From a checkpoint of a small waveform VAE.
Model: 6.96M parameters, waveform 16khz input, encoder arch transformer, encoder norm layernorm, encoder activation geglu, encoder layers 12, encoder width 192, decoder norm groupnorm, decoder activation snake, decoder widths [24, 48, 96, 192, 192, 192].
Training: adamw at rate 0.0012, 12500 steps, batches of 64.
Data: trained on simulated sounds of rotating machines with and without faults, 39062 training examples, 20.5 epochs.
Rows from block 6 of the encoder of a small waveform VAE, named by matrix and row number. Rows with one number belong to one neuron. Each number is 128 + 24 x the weight over its row's rms, rounded and kept within 0 to 255. All counts start at 0. After the name is the row's rms in percent of the matrix's.
After each neuron's rows are labels from the 100 clips, of 14976, where the neuron reaches its largest size: "strongest on" is what is common among them. Only what is clearly more common there than usual is listed. The data: simulated sounds of rotating machines with and without faults.
# gate: MLP gate (encoder.blocks.6.mlp.gate.weight, 384x192), inputs 117-155
# fc1: MLP up (encoder.blocks.6.mlp.fc1.weight, 384x192), inputs 117-155
# fc2: MLP down (encoder.blocks.6.mlp.fc2.weight, 192x384, transposed), outputs 117-155

gate.334 074 [135 145 129 141 123 156 156 126 136 162 173 133 143 143 112  91 140  75 118 134 146 142 168 106 141 138 130 189 147 133 166 188 120 113 130 139 179 152 166]
fc1.334 083 [139 124 101  93 127 114 143 140 121  84 134 132 150 125 122  95 132 173 155 142 140 138 119 132 147 123 107 142 123 124  93 137  88 157 130 159 143 139 145]
fc2.334 084 [115 128 117 107 114 185 139 133 133 116  95 120 152 122 118 140 155 110 153 146 179 129 165 134 144 169 156 128 123 127 151 177  92 155 125 107 170  98 139]
strongest on: piston engine; electric motor

gate.141 066 [148 132 147 128 157 170 133  95 144 146 145 121 140 119 114 131  99 168 122 138 154 170 170 149 152 195 166 103  96 152  59 127 130 115 122 118 143 139 117]
fc1.141 080 [125 146  84 110  90 118 118  76 129 122 103 118 112 129  75 135 187  82 143 124 150 126 131 112 110 151 139 114 138 109 139 137 121 141 125 152 121 171 115]
fc2.141 076 [125 128 131 124 127 127 142 121 128 142 115 130 146 172 105 137 106  93 114 162  81 105 108 130 108 123  61  98 166 115 123 181 125 133 137 119 141 102 130]
strongest on: piston engine

gate.71 071 [107 128 119 136 127 134 131  81 122 138 100 123 164 134 136 122 161 101 138 111 131  79 109 143 142 118 114 136 132 140 151 134 105  99 121 162 118 171 117]
fc1.71 083 [132 152 147 147  99 140 107 106 127 130 151 126 168 190 108 112 124 137 122  96 148 144 111 137 129 140 110 101 164 153 126 143 109 164 121 124 107 157 138]
fc2.71 070 [142 105 142 117 103 161 121 109 120 113  88 142  89 141 147 113 114 129 156 146 168 138 116 106 128 144 131 112 140 129 136 135 133 164 144 165 129 133 107]
strongest on: muffled (low-pass); compressor

gate.346 058 [135 151 147 137 132 113 110 172 123 140 125 138 138  86 144 149  98 179  89 108 180 157 122 158 113 153 134 112 119 123  91  81 158 152 132  87 161 152 145]
fc1.346 070 [128 132  72 134 130 128 116 100 137 118 122 125 130 173 202 118 113 103 114 139 174 164 151 113 147 121 151 133 170 125 107 107 141 127 129 121 126 152  91]
fc2.346 066 [123 135 168 142 122  81  99 132 110 135 132 132 140 129 152 141 151 177 129 159 119  95 117 111 147 106 108 145 184 137 116  87 155  89 132 121 126 146 103]
strongest on: muffled (low-pass); gearbox

gate.50 080 [127 129 174 166 164 144 115 117 142 140 137 139 146  42 143  77 153 154 119 135 124 130 149 117 165 163 142 166 126 125 156 138 121 174 132 141 118 143 117]
fc1.50 088 [129 114 130 110  99 121 139 169 136 158 149 123  99 132 111 209 116  98 112  82  63 114 100 128  94 163 168 114 129 128 134 142 114 110 121 144 131 173 119]
fc2.50 083 [121 138 120 122 160 138 138 103 118  79 123 135 149 138 155 114 133  70 113  99 158 134 115 133 116 119 191 200 120 137 115 119 102 159 131 187 136 164 166]
strongest on: electric motor; compressor

gate.239 079 [149 113 135 142 120 141 112  88 140 137 131 126 125  93 114 121 151 140 140 123 134 104 105 118 122 167 134 121 150 145 155  85 158 151 135 131 150 138 112]
fc1.239 094 [116 144 109 115 166 181  94  82 134 114 153 127 137  92  82 142 144  93  85 119 105 137 142 107 147 146 142  95 147 150 136 144  90 129 122 137 175 114 168]
fc2.239 096 [153 148 131 146  98  73 103 134 130 176 152 133 162 101 126 104 114 117 102 137 118 161 125 132 139 126 130 128 167 126 124 121 188  92 136 122 153 136 117]
strongest on: electric motor

gate.39 058 [145 147 163 138 147 145 138 111 135 107 129 135 154  54 107  96 134 142 114 171 132 130 155 145 156 129 136 143 126 133 211 130 113 135 145 159  96 125 136]
fc1.39 076 [116 138 111 120 162 177 101  85 138 136  85 118 136 122 153 126 103 141 105 133  87 128 146 138 134 130 145 129 132 130 192 125 131  90 115 135 111  72 156]
fc2.39 064 [133 113 136 140 100  88 137  73 131 165 141 109  98  90  87 128 151 129 107 120  96 156 134 136 121 152  93 104 143 137 130 163 119 113 107 135 137 127 122]
strongest on: piston engine

gate.157 089 [125 149 138 118 123 108 122 122 130 129 137 125 121 168 140 168 112 118 133 100 135 143 142 156 121 143 147 113 137 131  78 161 126 100 133  68 174 156 188]
fc1.157 106 [114 104 136 102 144 136 142 109 128 176 103 121 101  96 221  80 147 111 159 124 120 104  99 120 130 161 145  91 135 152 154 127 184 133 115 168 100 110 140]
fc2.157 103 [134  98 132 139  65 168 112 132 117 123 146 125 151 116 106 137 174 118 123 154 130 139 162 128 137 117 145 121 153 125 164 187  61 116 125 106 165 155 151]
strongest on: state: normal; text has "fault"; compressor

gate.304 079 [119 147 124 131 122 108 119 108 126 158 162 126 121 129 105 169 110 151  77 140 127 117 136 153 126 138 138 132 101 130 102 111 149 135 127 102 117 142 127]
fc1.304 101 [114 131 115 156 138  90 135 110 118 178 126 124 104  63  24 126 161 103 105  78  88 171 118 167 116 122  83 112 129 124 119 125 139 115 135 147 127 123 145]
fc2.304 097 [120 133 128 129 128 140 143 107 125 141 149 127 151 114  87 118 135 117 136 114 149 108 142 139 125 115 124 137  88 129 144  95  79 156 122 100 122 133 128]
strongest on: electric motor; clipping; text has "clipped"

gate.22 078 [124 134 137 162 148 107 100 167 128 167 148 135 124 156 171 160 115 165 107  97 138 134 140 154 109  85  94 146 126 139 143 112 154 136 136  99  81 171 174]
fc1.22 099 [129 133 107 120 137 161 141 107 121 121 135 119 152  83 147 131 186 131 123 118 142 159 145 148 138 139 145 102  90 120 141 135 112 162 120 190  80 107 132]
fc2.22 084 [123 108 113 115 146 124 121 123 136 123  87 114 127  88 101  81 128 123 114 136 123 138 131 103 134 142 173 186 109 119 138 133 111 175 119 141 136 120 115]
strongest on: piston engine; muffled (low-pass)

gate.20 066 [128 120 154 110 113 192 122 136 123 112 125 124 132 134 143 160 179 119 146  89 113 141 159 150 122 131 143 165 103 137 122 162 131  96 133 158 127 170 139]
fc1.20 084 [127  95 124 127  89  90 124 158 116 156 102 132 107 126 135 112  97 104 139 129 150 102 107 127 132 147 102  94 122 136  37 153 112 175 133  82 132 144  82]
fc2.20 072 [124 112 124 143 150 125 142 105 132  94 149 123  93 172 139 136 104 136 120 137 161 125  92 118 113 182 198 125 134 121 109 102 160 113 111  95 144  91 129]
strongest on: conveyor

gate.281 068 [122 168 152 122 122 139  92 125 131 145 112 144 163 141  99  98 143 180 124 131 140  98 152 188 152 151 183 105 139 127  96 148 117 167 144 138 159 142 146]
fc1.281 082 [103 125 107 131 127 132 149  63 123 154  92 123 127 170 164 133 160  95 136 111 124 137 127 138 132 112 108 150 105 133 177 166 111 117 121 157 186 144 141]
fc2.281 071 [129 120 144 117 114 114 115 127 127 137 179 124 134 138 129 135 159 103 124  84 120 149 161 117 122 123 152 155 116 127 117 142  93 114 128 170 152 113 105]
strongest on: conveyor

gate.376 069 [126 140 158 132 136 151 120  99 128 134 131 137 122 116 221 106 112 120  97 132 105 104 136 136  94 153 158 137  85 110 146 162 155  76 146 120 157 129 128]
fc1.376 083 [124 114 107 153 137 118 136  99 132 162 127 119 104 110 119 124 127 153 145 101 150 134 111 130 128 151 162  63 137 142 149 127 119 115 124 154 125  99 115]
fc2.376 080 [136 129 134 109 110 119 138 176 135 117 139 124 144 132 136 128 139 115 133 170 105 120 134 136 142  30  94 167 149 132 126 152  86 119 123 148 117 129 133]
strongest on: piston engine

gate.153 054 [114 142 125 153 130 137 155 135 128 180 109 137 139 147 107 170 155 137 150 220 111 186 134 120 103 122 125 127 127 153 114 119 138 146 142 143 151 124 142]
fc1.153 064 [119 110 116 125 119 118 157 111 133 159 138 115  94 122  76 140 175 168 147 102 124 182 104 123  86 121 102 148 110 131 129 112 132 116 122 150 161 117 116]
fc2.153 054 [114 126 120 132 173 101 116 176 124 145 164 128  92  26 103  93 132 113 121 146 119 119 136 141 133 105 117 157 142 127 148 189  79 109 124 116 131 120 140]
strongest on: piston engine; compressor

gate.183 062 [149 162 129 153 126 132 138 144 128 165 149 135 169  82 154 172 115 135 104 176 178 174 147 147 126 133 114 140 137 140 167  99 158 145 138 121 109 154 155]
fc1.183 068 [109 121 153 116 115  99 136  82 117 102 181 133 115 123 138  81 102 126 156  84 161  98  98 129 131 122  93 111 122 124 128 120 125 154 128  82 171 165 123]
fc2.183 062 [132 158 123 106 106 201 150 125 145  97 166 120 103  94 178 106 132 140 174 125 117 133 147 122 124 154 136 131  97 132 113 142 144 107 126 152 122 105 118]
strongest on: conveyor; compressor

gate.3 080 [147 138 112 148 110  92 109 134 133 111 112 134 129 103 117 157  83 135 142 144 143 116  98 140 152 167 142 184 141 130 121 131 129 177 138  84 108 129 155]
fc1.3 091 [126 114 122 120 113 111 157 138 125 120 134 131 141 206 144 140 106  56 135  98 152 128 104 137 103 103 133 122 126 132 139  92  78 124 137 134 194 109  98]
fc2.3 088 [139 130 154 101 144 138 136 140 135 135  88 122 144 180 112 100 131  80 128 101 117 113 134 138 161  70 129 191  96 103 150 122  94 153 123 148  73 141 154]
strongest on: conveyor; thin (high-pass)

gate.217 236 [185  60 129 164 138 128  99 176 120 144 117 158  84 119 150 148 161 148 117 102 116 149 149 117  94 170 162 126 104 112 145 125 137 107 168 152 136 146 108]
fc1.217 308 [146  89 114 172 157 114 122 166  69 130 126 188 103 119 141 146 144 135 130 118 130 147 124  76 125 141 129 136 121 142 127 117 135 128 179 149 137 151 114]
fc2.217 314 [133 125 127 158 165  87 121  99 113 111 125 145 169 139 160 135 120 126 139 136 132 143  89  44 181 112 135 144 124 142  74 114 124 140 149 127 131 159 151]
strongest on: conveyor

gate.156 068 [141 124 121 151 153 111 113 160 137 150  74 122  99 116 202 154 128 152 165  71 152 117 125 145  93 174 185  89 152 131 136 115 118 123 130 136 120 109 133]
fc1.156 079 [126 128  90  99 126 155 149 137 140 143 115 129 134  98 189 121  86 182 153 137 158 124 101  87 148 172 171  87 131 138 120 122 132 132 124 102 149 115 145]
fc2.156 072 [126 158 131 117 170 107 110 125 123 142 106 141 155 156 132 128 153 120  82 144 146 149 121 119 137 126 147 152 118 124 119 144 153 108 146 183 115 150 125]
strongest on: state: normal; text has "fault"; muffled (low-pass)

gate.0 077 [144 158  84 182 129 118 104 138 127 134  94 119 135 149 165 176 117 145 178 126 157 116 155 141 127 149 115 119 149 139 175 141 138 142 129 100 110 135 169]
fc1.0 092 [126 148 131 154 130 165 147 100 117 159 138 124 140  74  73 138 137 133 152 137 151 147 140 157 151 105 122  94 126 134 218 181 120 136 119 148 103 110  91]
fc2.0 085 [129 132 113 120 102 138 125 116 117 105  88 128 108  83 101 106 135 157 140 133 116 110 154 129 114 101 112 135 120 109 128 100 105 180 132 124 105 124 140]
strongest on: muffled (low-pass); piston engine

gate.338 068 [140 132 133 143 122 139 114 151 125 108 148 143 145 161 193  48 167 129 130  81 122 162 166 128 145 111  77 126 170 143 182  98 158 135 142 107 106 143 138]
fc1.338 078 [137 120 101  98 128 106 131  63 117 117 163 123 128 138 131 153  86 123 146 125 100 141  98 117 134 177 156 178  75 111  96 174 159 116 133 108 115 123 125]
fc2.338 073 [112 128 116 112 139 133 158 192 118 107 122 140 104 141 116 139 111 142 134 124 149 194 109 128 103 142 134  98 112 132 152 148 145  97 137 116 108 104 101]
strongest on: conveyor

gate.255 087 [134 138 130 123 132 112 120 149 122 120 157 134 123 160 106 183  85 194 106 148 174 150 113 154 130 149 158 174 109 128  72  73 136 123 132 145 115 147 105]
fc1.255 095 [ 96 128 138 148 138 152 141 134 122 141 145 130 122 111 166 107 125 155 123 138 182  95 115 129 113 107 104 132 151 119 155 168 128 106 128 111 192 142 146]
fc2.255 098 [120 121 129 149 162 174 140 128 129 116  91 125 136 123 151 114 176  97 138  97 166 126 128 139 137  92 158 113  94 136 133 164  67 170 127 197  99 131 160]
strongest on: piston engine

gate.132 064 [125 116 163 154 155 150 133 154 140 133 146 116 128 158  42 157 168 125 135 161  67 149 155 135 128  77  88 139 137 128 122 152 151 149 132 124 145 153 130]
fc1.132 081 [147  90 160 135 101 123 124 109 130  90 119 120 143 166  89 104 143 106 129 137 114 130 154  96 157 119 104 158 164 101 133 103 100 119 129 112 159 126 113]
fc2.132 072 [115 132 124 123  94 138 116 125 122 164 134 135  98  47 139 139 124 202 111 111 169 173 126 124 100 145 112 176 102 115 137  69 140 133 149 124 145 106 135]
strongest on: conveyor